config = dict(
    crop_scale_min=0.8,
    encoder_drop_path=0.2,
    optimizer='soap',
    eps=1e-08,
    merge_dims=True,
    lr_schedule='step',
)
Rows from block 4 of the decoder, named by matrix and row number. Rows with one number belong to one channel. Each number is 128 + 24 x the weight over its row's rms, rounded and kept within 0 to 255. All counts start at 0. Numbers have three digits each. After the name is the row's rms in percent of the matrix's.
# convs0: first 3x3 conv (decoder.decb.0.1.convs.0.weight, 192x192x3x3, standardized in use), inputs 176-186, a 3x3 kernel for each
# convs1: second 3x3 conv (decoder.decb.0.1.convs.1.weight, 192x192x3x3, standardized in use, transposed), outputs 176-186, a 3x3 kernel for each
convs0.112 112:142123149155123143129129110142167105096113128127077105144179155103096137159140123138102103146137164121142133143162119095123160146166073132129078125135168137129126152150092116097104143133138099101154138143103146137101114178172153088070126167115117113148109126142133114127149119084098128146141143139
convs0.113 090:138072115149077107081107065145085140146095076126123151059105173216102066130152096119154103101120155154137095113156160158099126127130137103167139092119179130144128091156177122082165112139146129123132114132122128163138168084115145157090132124105118134151100138157142124113134149166118093142135088151
convs0.114 098:120099138157150149158129101124095143073109168146154131124107124151101125143116120097138130136138115111123123134123127134138135114103201124139125126115136126138081115151107157128077126109140103169173143146100121158119151107126136083155126132127101154154088129144152134109093167143123093140112130165
convs0.115 093:112129161078056149102105207114138124137142099122101137144123112142163100134080086114102125129154117135124087093181164119129099132127121130121118116115143128141114120121160125125096094144131147110150139143189144129132135102106100144145157105120146148127127107145138149090099140160128160135167148121
convs0.116 053:064143164087109168106116128118112142128137142079159153132127099117122148147117163132158166132113115136097090155071099073127160174146090133141135120109154116148105119161140179166073109113141125145110092125184144083133111112138119120167140111141081153135150142155144082171117162108174145096137104093
convs0.117 074:195139085197162098145134081116140140067179207123140108163144095101134166128166110158124146142110099158094112086133129108147124147129109116103140105147142132100150123136089118134129161172101115142117130127131137111133122097172128116143109148128100159132125147125113109123145099144169158108114156102
convs0.118 111:094113144148097094109161145095124144106107093146139096101112141191203117110085139114088135112115149118145123129132185162124096112132139104132152168099100100151126114090129144131122155128104129155127134065127146123125143175145100118091114103113148122120152106130154121160134169176116094128158070097
convs0.119 081:123146193124156162125118079095145132131125139145120121110066148154166110095136131155113108100135151153142111137129141094146168127117101169147109141078138129117151113117109117206205096094108160130107118094098127111116150136127121083091108159151118125141126111108141122117145162129125048140153117131
convs0.120 158:106131103100179095087164162099124125138087139144098133112142148108133124135117099132123111120106137105113170131145141100146140159125102136072163139124130127156117142122149109130160078171141156122134146146108092161159104153133092158139150131114171099115129133116078168154096192098093136144191066128
convs0.121 097:211169130118156133119101082128087120186149087147101116139122168126074159177142105147114078091122131126140111101130182131131126089138092166141106133060118121117205171140107170116142125114136131138111110140120109102109120124140156123104111213122121154101129144140154071149124120138103143131105172074
convs0.122 111:086116125125086112149144108088100165128138140122147137084112144136122122159108121125110119163085111109125154109128125161113115159140141084172130083189145128142075080124168101131118150151106112125127128114141124146091101125144159127126152084159131150110160124161103123123108133142183097108175078140
convs0.123 086:075171163106090121109132110149117121129145151134159129137143124139141131137152083152116157153139131137144102139120104138128137144147159114154128124143147094148107097131203138105141105120136113138076091125156121095114123167112111127150129118119118102135143109095131094168118088141149145140130174115
convs0.124 133:210146102159106132080124158126096132109120154127115126124181119114157091158160112134086166138125106126131132127130125144129126125127129133132125098144109148132107116166110111159133110108166113151123093170122128127145165103123160089130139098148125126147104134150111128144114124209152108133170137042
convs0.125 056:118112127129087084105124088134163141153106123140142143101109164119135106095126096133141158137114135145142155136116118110102143113133178128126089129127118106158150107126150170131127130143114093099119092086112101114114138136159137122158143108146115151149116128149145142147109086115099108168151101169
convs1.112 118:106125143135100174114156156121151129141139156139107144160137175136185137084122116079133118137073139126130054171075115095162143129117116100156084101147150146098130153076133143202111142133133123142142141075148109148112103104127145126112127104102114105101136151155092100142112116131114149131139136121
convs1.113 092:119102127134140134189145102124124093150141111146149114132109092188112075123154152167146102097120149146103144164116123167141076111132157097144155086118166096115166113147121111101115141094172118087160110126157142161135137143086197107115134150112131144155106111118189128090131138121144103119127122116
convs1.114 100:144153134115089129117144118159104150122179151126144120159111136088136122131137110094136147149102158184129159092149134127140126132108162182087095135167122082114107115161152129120099135140116157103139146114136125093108165119150140183126094163153130111107109134130138104126130147112107165164112090126
convs1.115 109:091141158123138134090108135112120086151119139143108132092179127150085102110142157079091175137119129139177110152104115123145126139117114183084103166139131116128126176116127160142075117122161112140135113161135132121128120151123123093155137146155087136148130156113138103131132167105160079146136114099
convs1.116 042:144136114094143166104110168107105146093149098108138169092106100095149097108158119182089103143142088092126120121158151164171138134135118123130133134167118122124136141134160171125088110094150156152127157128136151128142038147148076154138159097102133108144114152126131076157124134171130136138113121147
convs1.117 071:126138142136172075179145112147107093075124163094094148113127112058140180138093105110141140165109084173120117141141113138118157155069160099150097121119122151175093087132122131134143158112149104102144113164143158170126149090138138137119123162141150119127103141151167115107156122105126143102113153105
convs1.118 117:130137140128120159151125114185155119121155108127108107134140122107089104121129108092142121096135110116093154130121098144135107113153125143099160147164113130094086139154155102160118130147134118111154129173065162129122173136119139142108140136117156150089124148122144142133135154125089147157128135185
convs1.119 068:169147121163106105095132157160103113134132142120152149104117127167120100159162164165119104084129171116134117149132165097122141140147113096131058126198132127102061127152194081057091171160145112136119160116095167135076104126132162128139110172120136147133109133113124147121132133086142198155111124133
convs1.120 147:118116180141107106151117143086169109142139124139112134120126134139133145134125115128104130127161104150143089141097143112106174123116149135082148126124113098201070077115143144117133115091150155115127121126150115146120137086141149094159123159106125117118107146119141139130123159132121103137148123126
convs1.121 093:146142086142134136140088118152168147146140089119143111176125100093134151123165159116153117151102181139114118182083101138129152118136153065120126145166106128109172089131170117174126161134063100110124137126134117137129129110146138143098104132116170171117116126120117126094147137133127132151097124112
convs1.122 102:113152119129136118120115163138145120117118140127119132140112117129112113094176151127089174096160130179117098105160128122136135137135139144116158131074170113107155147141111128125164120116133080134148113155079137090170142153071128145100129083155104125169114111144111102103122160123139109114125104131
convs1.123 083:102125141104157129119102162123103152109122134142098136118115130139119150178148099101167088153104153099107145113155134129138113170089150114185119092162124119116159128115145139143150084122153124139150105109147146121154133097148110098147158057149095130134089154145111123181159132143144086164121142172
convs1.124 121:082153174107151118167092110122118115120128128114140148105151130123119149156142089160088121163091153112141129140142113121161111105160108145111124171085146164082136125131137073130148113115179138142117130106166122088161120156096166123087114113143113102133115125123158150089118160113112158092120113162
convs1.125 050:135113120158152139134136124142122126140146135135116150133104140124131117063131185119099136119131129088126148155114194081155128170150107152113159116139146116142116125176121114133089132133182146093134133151145153115145117118132081115117088141131141130133103145100108128112091116143141180158121143083